From a checkpoint of a small contrastive image-text model: encoder arch coatnet, text encoder norm layernorm.
Rows from block 7 of the image encoder of a small contrastive image-text model, named by matrix and row number. Rows with one number within an expert belong to one neuron, the router's apart. Each number is 128 + 24 x the weight over its row's rms, rounded and kept within 0 to 255. All counts start at 0. Numbers have three digits each.
After each expert's rows are labels from the 100 images, of 14848, where the router gives the expert most weight on average: "top examples" is what is common among them; "patch colour" is the nearest of a few named colours to the mean colour under the peak. Only what is clearly more common there than usual is listed. The data: flat shapes of many kinds, plain or patterned, on busy backdrops.
# router: router (encoder.blocks.7.mlp.router.weight, 64x256, trained with AdamW), inputs 128-255
# up: expert up (encoder.blocks.7.mlp.up, 64x128x256), inputs 128-255
# down: expert down (encoder.blocks.7.mlp.down, 64x256x128, transposed), outputs 128-255

# expert 11
router.11:098111167129124118076154111159112129106122120116084134132104148098145138141178161101130088158161102096143115089166132125136139088146116099095158123131100103149144151080130137172102159144152157110127111138097115143117163150139113126101143159177108142180106138154133108129118117136141085138125113135101162147137151137121115092118102148139101117137156103128155149120153169096092136162129
up.0:096137166115117124122116156170120141094117155123112133165131149146153139144089162136185134147148120149103113151115118096148135113135097109131172134174110096084104157142151130152098109122125099131145101109118073121137143121144144133119161129103160090086131150125154119111114117116165111123135125137119110111104131143150139162086168122139172111138144138146073138156138118155118127118157
down.0:131124148085135100103163138127141085111154134100155155144098125131104125142157133135135134142137089172136102137092119130147116144142153164122158152131144115198102130113095154091082142101100131131160166115108163136155133094121089119120122127147100134105149096075113127136166107103113099160153132102112143107129148104121096126109130125070117167149085140090109133102117164158131128095134
top examples: white shape; its colour: white; heart; largest shape: heart
patch colour: pink

# expert 36
router.36:104173112115113100154115160114118104159107127111147109125124111158113091169087120118125159166149146101161108108082109138180174095112173082156150122111101165142145104120112151115133146152143126117099143152143114137132133132162097087155151159124095089100136173095138088133086141105168113108158119090148142165127131099141157098130168133092107155117114099132093124116092108172146148132098
up.13:180151113133119120110147144127126130139101100087133139116163131111170160150084144144101076111106140092124121103143115142086136131171122149124108118128127101140111139141106134111181104169148085113106132134095153117084095105151164116146127111111117167178117126136097130126168087094113162130088122157158116116085132128138191109119092144130122147142113146123205120121138119098176132113089
down.13:144184140107145079138148115107159119173156087145110144082134150139131162100140138125121133114164076170142089144108119116119089155062151101141132129131129121118119116117116120118095110114120111109110120086146145048129105081145077124086131158092102148097135122134076136134114150106154093130061135135157189157141129139122109093135113099152142141153147075111124157126155151117149140138132
top examples: teal shape; its colour: teal; heart; pentagon
patch colour: green

# expert 22
router.22:143154123110120117133090157085130088150114118130105099145128136157148166090160078113139109132121123137162137109128133129082132173131144097114159149137149102160120149182166129145149084127125169114117107170112139171115128103163106176127100164092109100124145103136160104098107142123150181082085142126128144071126083130103138093179073120120155109095118168121139128107156106125138101097096
up.0:144153108112149114156109091087131114108142123093123144153165164076154129118095076130156153147139131086080101126121113143088148138104125110165076113147119100105117129122130118109152097127131166129145116121150096098157148099138191118123130134139133115142129131108101137162151125125120157135146131154113163150116126117130117134131102151075092121089127122136059139134133101137107137164091
down.0:118144152127120143156133103130135118131117090144123097106148137137147168140162124144135151092191131137176101094154121114171166115131124123171137124141130158149105066132119131148120173062164105125155148132149124133147143109109162093117133161096135135126172120083153096098089114108143123153145128138150122103142113144153101174117115143121131121136126146131089127132172118145111124077115
top examples: count: one
patch colour: black

# expert 45
router.45:080101092101175096118106137125146091147103132119106112137139115173093131128103117136095153164115139142161115137155150128170136142087127147124096108063166175092111125121145133135096158105153166159115140137152107114166164097091165137154127167146108107131106128151140163144135105147118132106096113093155141158102156110087171108107138127118160100134151092113128126152146100091107091104160
up.2:106134121131139135207107140114126139084122103138182100123194119132145091121128107085112105100129084096115151116145120128098091091126117151127095078182099140103132148111127143107118104124113136121072092155150139113131131102153129092097151125120147160127129144117136165111136099167107120120147135104098112135167121179135119115109165152175137139112117118115146127133102145114113180085126
down.2:158111104148115133145119126142106143157157143179117101130104130177040160137116131159178146143082133130137127132097148067107116136068133149126141168128160174151149132117128123119115149132139180164098153147111163122109102136125097112139088166146131154113099108097119136113135143087151159155146104129108128124114130106171137121116137139104133119090164100146116137164118113155156113158077
top examples: cross
patch colour: grey

# expert 15
router.15:154108104105143110154097174077131121177106098107106095116119151145152150110133141150117147092110136114175100107142106078133108153093143095110157137103145173129104153136162146101120101156134132131129127128117163159118133116088112154145130129116115141101136103135106108119094094164133152087122112114146140087116102127102121102152097121136161106094088106110117118103162133118145106127108
up.0:101152114086113115134157144125151103109170069122091138091144112134156148124085144137119118109099117113163122167109152121119105148138134078105138121111140131125092133141118137094168085140117130123156115094171155124129125142113142130136076119160147086113150145118079115143118099109111071138137167112154153137110144144139144115142117138151155125145115094156111104097134119125095100137172
down.0:126149139119132137136121163073163172104123098119142154120158143108154125099071094094102094174126115112091122131110162129093105132115120122137159096097115150133112129116119179185112129125104124151112142125106180146131137101129148130151117134167118115133122146123117135169167120133148074098120095150069151146131112095098128146133115113130132152135148153125130112083138105169154147176120
top examples: count: one
patch colour: black

# expert 60
router.60:104118124126150131144099139110130116142174125132123086103097164154095117123131115096146131165130133105140096094093096167118165102084121136115166141079095129157152118102136103103159169133132143132127153105134146099174122098113134113152124124109104173118100153134101138145094097128125097145130096103131134100141132162116149130167142168165185141186144112113137137141149148127168139134160
up.10:093119100133173111113126124126136158126154113195093121141118183146132160151101113124103123126163122136127087158113147119087110114096099154096094133125108143130171138130110139098163171109125128113139130164151147141138135078144089153112130104127133156150148144092108192155135160176140131092142117149108114119098136132093137114142112151118165123165158126130155114140123133145136121089129
down.10:116103123136111112135159116108130153135157147118115124141112158146101158140155103103124100125112131096132174148147108151132091153179115108152141119121111101084136102137145131128080094144129153097107091092183146123130150140122117136123139161097128131179150177169128099090123178098124106158117143080140138134138110132146176130164139120156116141099156110108127103151120092117116112163132
top examples: teal shape; its colour: teal; square; largest shape: square
patch colour: green

# expert 1
router.1:148108103104150090099109153099119138124165137111108092148151110129124162131086099150082138122122095084103110090134125127110156130110165148151113123128134148147166126103135139081132160154136105121096090131130155139156116118095143120150105123096153120155161154119109172119139121152114140091088078102090170128115104148125132159158121112107145172113174137084170101106149124133123124134159
up.11:125078097121138121114157111111133110112142136153134117170124086152149114114114133136156152112131171143110114162125142145157177136144145108073112125145139158099117168111111178087158124124136137133194174128102081151120157120152131135112131109166133081180155115128125131167162098097177123101133106121108155109165125111150131116111130137103160164116128140100117130119134105138110096106169
down.11:100152148136146130086091146108149130105128164185120149142142153107105109153099130153128121101109138123136163139116131133119092160140110158123132157103137150141118079175145118110180150129126104113125126143141136106147123150093090112097148104126118153162091107104148141144125091111134107134138140152122143128141132097132140107085149156120134125117153120181138127138077151126099118195100
top examples: brown shape; its colour: brown; heart; pentagon
patch colour: brown

# expert 34
router.34:162138097147134097150100105103118144150120111146156136167135074160101152170106132100102119145089134127156122122107119161125154103095149156152132164149087113154161115090118113111143156159142142095129152167147149081121158164155140081127124153139107105107108138135112129121114141095131108121151114108165132088123109127141097121113137116109144122141141088168109113102101115138157140094092
up.0:127176094095110147125116099127140090154149146137147164109115160162099153126120106100108131141124078118085130158143111109096152173119160140141118145104125153158106111154140109158166104141146094139096119123110105147161136135157127109136106171146118140144143110121109124102094108115132156143116152157147138119092096143139102143103114085118114092108133109131120095124129151118132103178049
down.0:129127087111136123104138111125127115107107138129163144103141133124072156146127108105101144097116171117143155129123096088139122144128128122155178161096156123131151080150116112131136102098141171141144100133176112110114112116134126189120153140129149085166152121089107155119098134175167093183104149111146166104124145141125116127103164145142111052131125155107128119162140097103119142163150
top examples: green shape; its colour: green; heart
patch colour: green

# expert 44
router.44:124163127116136100157116092124135105123125108099152140174123099152152175153100125128132141151138133154145120101121160124101121123154114109089146125137129129147163137134145113163119136145116160102113095158091166151121122102157114126120095162102115163097105161159134148108119155130159134150135089104171167080127156181137184116119089106107155104116121114111146152097156086101123114141165
up.0:097121140108099102131073128088094115139103135153150125154117138143087149129160089134127145141152137156118132090142110178182164092149153125142113123127146132081102132129128094118126159136138109178163090136113143104148153116129119107133082131135102141158137136120137176070136103085084110059111154111155091156089150098139146134132177148130129112117105096094104158114119112151104102118117
down.0:108126136110101109152132143131143090197138106062099080127165144146127125136129146167136129146173160104152103119127127149150098137141102149168162111119108107129117138194069159096073114199125136111163136140086166137112152106144156086122117137113147096124141102088124134152097138121143113124113141134149135159134117104124127105127152120087138162154099159144119092140139127135106136123106
top examples: grey shape; its colour: grey; heart; largest shape: heart
patch colour: grey

# expert 42
router.42:098099127121115091084152115153135111098131105143161120130151152169124150121090112147101168155127120100149103097097129120147124151121154117152152110144114175141134126110115127102165130105164142161129133132125106118113172125152127094154170129130165103159130162085113123139101156165147129146106113140076112163124146138150164102140156165094099135163138102150167139088129112107114079153155
up.0:142132134098153129151121134129122085134129132124100134203124107097096136127094089123116120135144085141140106112127153136150136107105104129125121114110110124109152099131142150137161083100129102150124188147118162138163171135104110131175137094146136100082097153117117136154122130062132114113110131158153131135136135083133078113130141110111113140124122158129158123100130105111124112112161
down.0:104138134149135132123095126123127169160135160140101108108119080109096133137113160160077117147144127143103156139111144106088168125127145129146130146170120136114098100142163160135166136170135150141120079137127139120077088097153155092084142155108132115101126156140153109131126132171113095107106102141109112109115091075164139103149137133145137176126146121144132119148178155199106143140172
top examples: blue shape; its colour: blue; heart; pentagon
patch colour: blue

# expert 51
router.51:117131096150106106130091130147130097146094098112158099084143101162123168106138144102140108157154134147145121105077105158112110157110157134153115156147165108118151175108147153135111114150140166162100097147162145157124118095166149118119083136104103127123144136101111128098106128132127101118145142120170104111128102135119112161095159132150165097108103120162096153147165150180150090092110
up.11:168149110141107108112099109122141131122167153150136152129103157110098113117100129097131129104167134106126123163160154134116181104154146112090136097135120125145079117088118134127144099121129159112105134102136103190123081145108129121125194157131149151143075122162120128145135110117101127137129132122138102127111158121128117128119140121129121089113121107125116103101145121123121146073110
down.11:149142156149142172095122142137116119112097143122104136119102173101090103102145113204181131119122084194118098124143126159102122116152128168137123115116123126089113096106094122150117121128128135134149177125130129118118138160095110163149141120132152146100120166137163138143086144124095134122107132125103112167144166090091104102186136090136136123136144153122129148094165148129099140140138
top examples: black shape; its colour: black; heart; largest shape: heart
patch colour: black

# expert 32
router.32:105133161123174111118127169099123119116100120107106076105140146153141123166118096185072117155125158135167137118115128104123144159092090117135144106146130118106106133109173156150142110166171142124095110154113148141122140081087133156120128152107082140121117120143136131158120135137154149088110090149109147138084104124104127117162179179134174124116138109104128108115138152153154097123125
up.11:097113093087121143168160144109100096138122144110141105133156076150185117145122174150126142064184172148109167118120124101122102121131122155141143116094096137080125155099100113125131157108120117113130090134132124109123127100095128092116152133118116178094117111131132116162121162143152115142155138124135141128099143145153123145151147157154123127120136121125171114093086103092129145106127
down.11:181092139147120142101116138148117120151121134098147110126178061103108146119148116155106081145127117129153096160166122138108108136131155132109158144140125128111111124113124156140140117184142130160113101087143130105114171115131150106122082134112098112153168097088141136140096134117098152141145159118129117097099143102138163159126128132049151109141130101076137116135134119156169116091135
top examples: count: one
patch colour: grey

# expert 24
router.24:156111100163152144177129141098084112160114116127161104135107116104101094140090101106145173135135117100126125161137130125147134136095163164140128101101120173154129097181112144098146153097149103161134154103126114088154149106136156080149161097150154136087112138097115098138100094150088151139160139073123102143151158148127143141152110119102145141158145126121119108099108120118118096113170
up.0:114127144149141114133124126086180109138160131133088156120092124127127095167127152107095110136129105117088174091089122099147137107116124103145124122099128190143099118115101143122120179108147126105084103108166116136158119133134112159139176075111151119143155143106155121165148134138152113133087161107117150152138180119164156149091128155151112127131094159140138119145118097143150152150113
down.0:117159119097122161123135165103130113116132171137123166108102174116119118146137130163140072166121154128127175138126118090114099116096116088102101140123096118150141133095170173136101119128098105085142124117131089120156154168118176128132135130140097162157153103124143102117129091160172110137118080119122126131131147091112145132145092118125151132175149125136108122138125114133111142135095
top examples: orange shape; tee; its colour: orange
patch colour: brown

# expert 13
router.13:149146168160140116120127150113143120133110167108163149163134154112087134151113092124094097145097148106129159105135106098124156112145143111168156126148107158171164106112138131142176136094115126095145121149087148164149152140164167119153134099085144141168107159106129149094153150140132124115146100110101139124107106153120156123139133163094104123136159138127135109099134129100123076105161
up.10:142103104138130111116075118170155117171133110128136084117142114139114086151127130140135158159117125082153135103118144118161136117134145127097090116142156101144094124117100106114116067128151113131227138119125096130140115125165122123149138119138164120148109078097123096108152125124117109128145165133096156150082158102117106133125150121120115093101129128114118150109138150139105100176158
down.10:120105091120104111129135132108113117117138165109132114094151106126133160143154153104134138124126101120100114132122123159134098135131183113130132119107142129101110095110105106117162091085112149109133116144136159092145128140103123100128076136165123125134164164111155106108130112135167084140102141158122097166169122131138132143145144134138141100114126113135102148130114129139152084088113
top examples: yellow shape; its colour: yellow; pentagon; orange shape
patch colour: yellow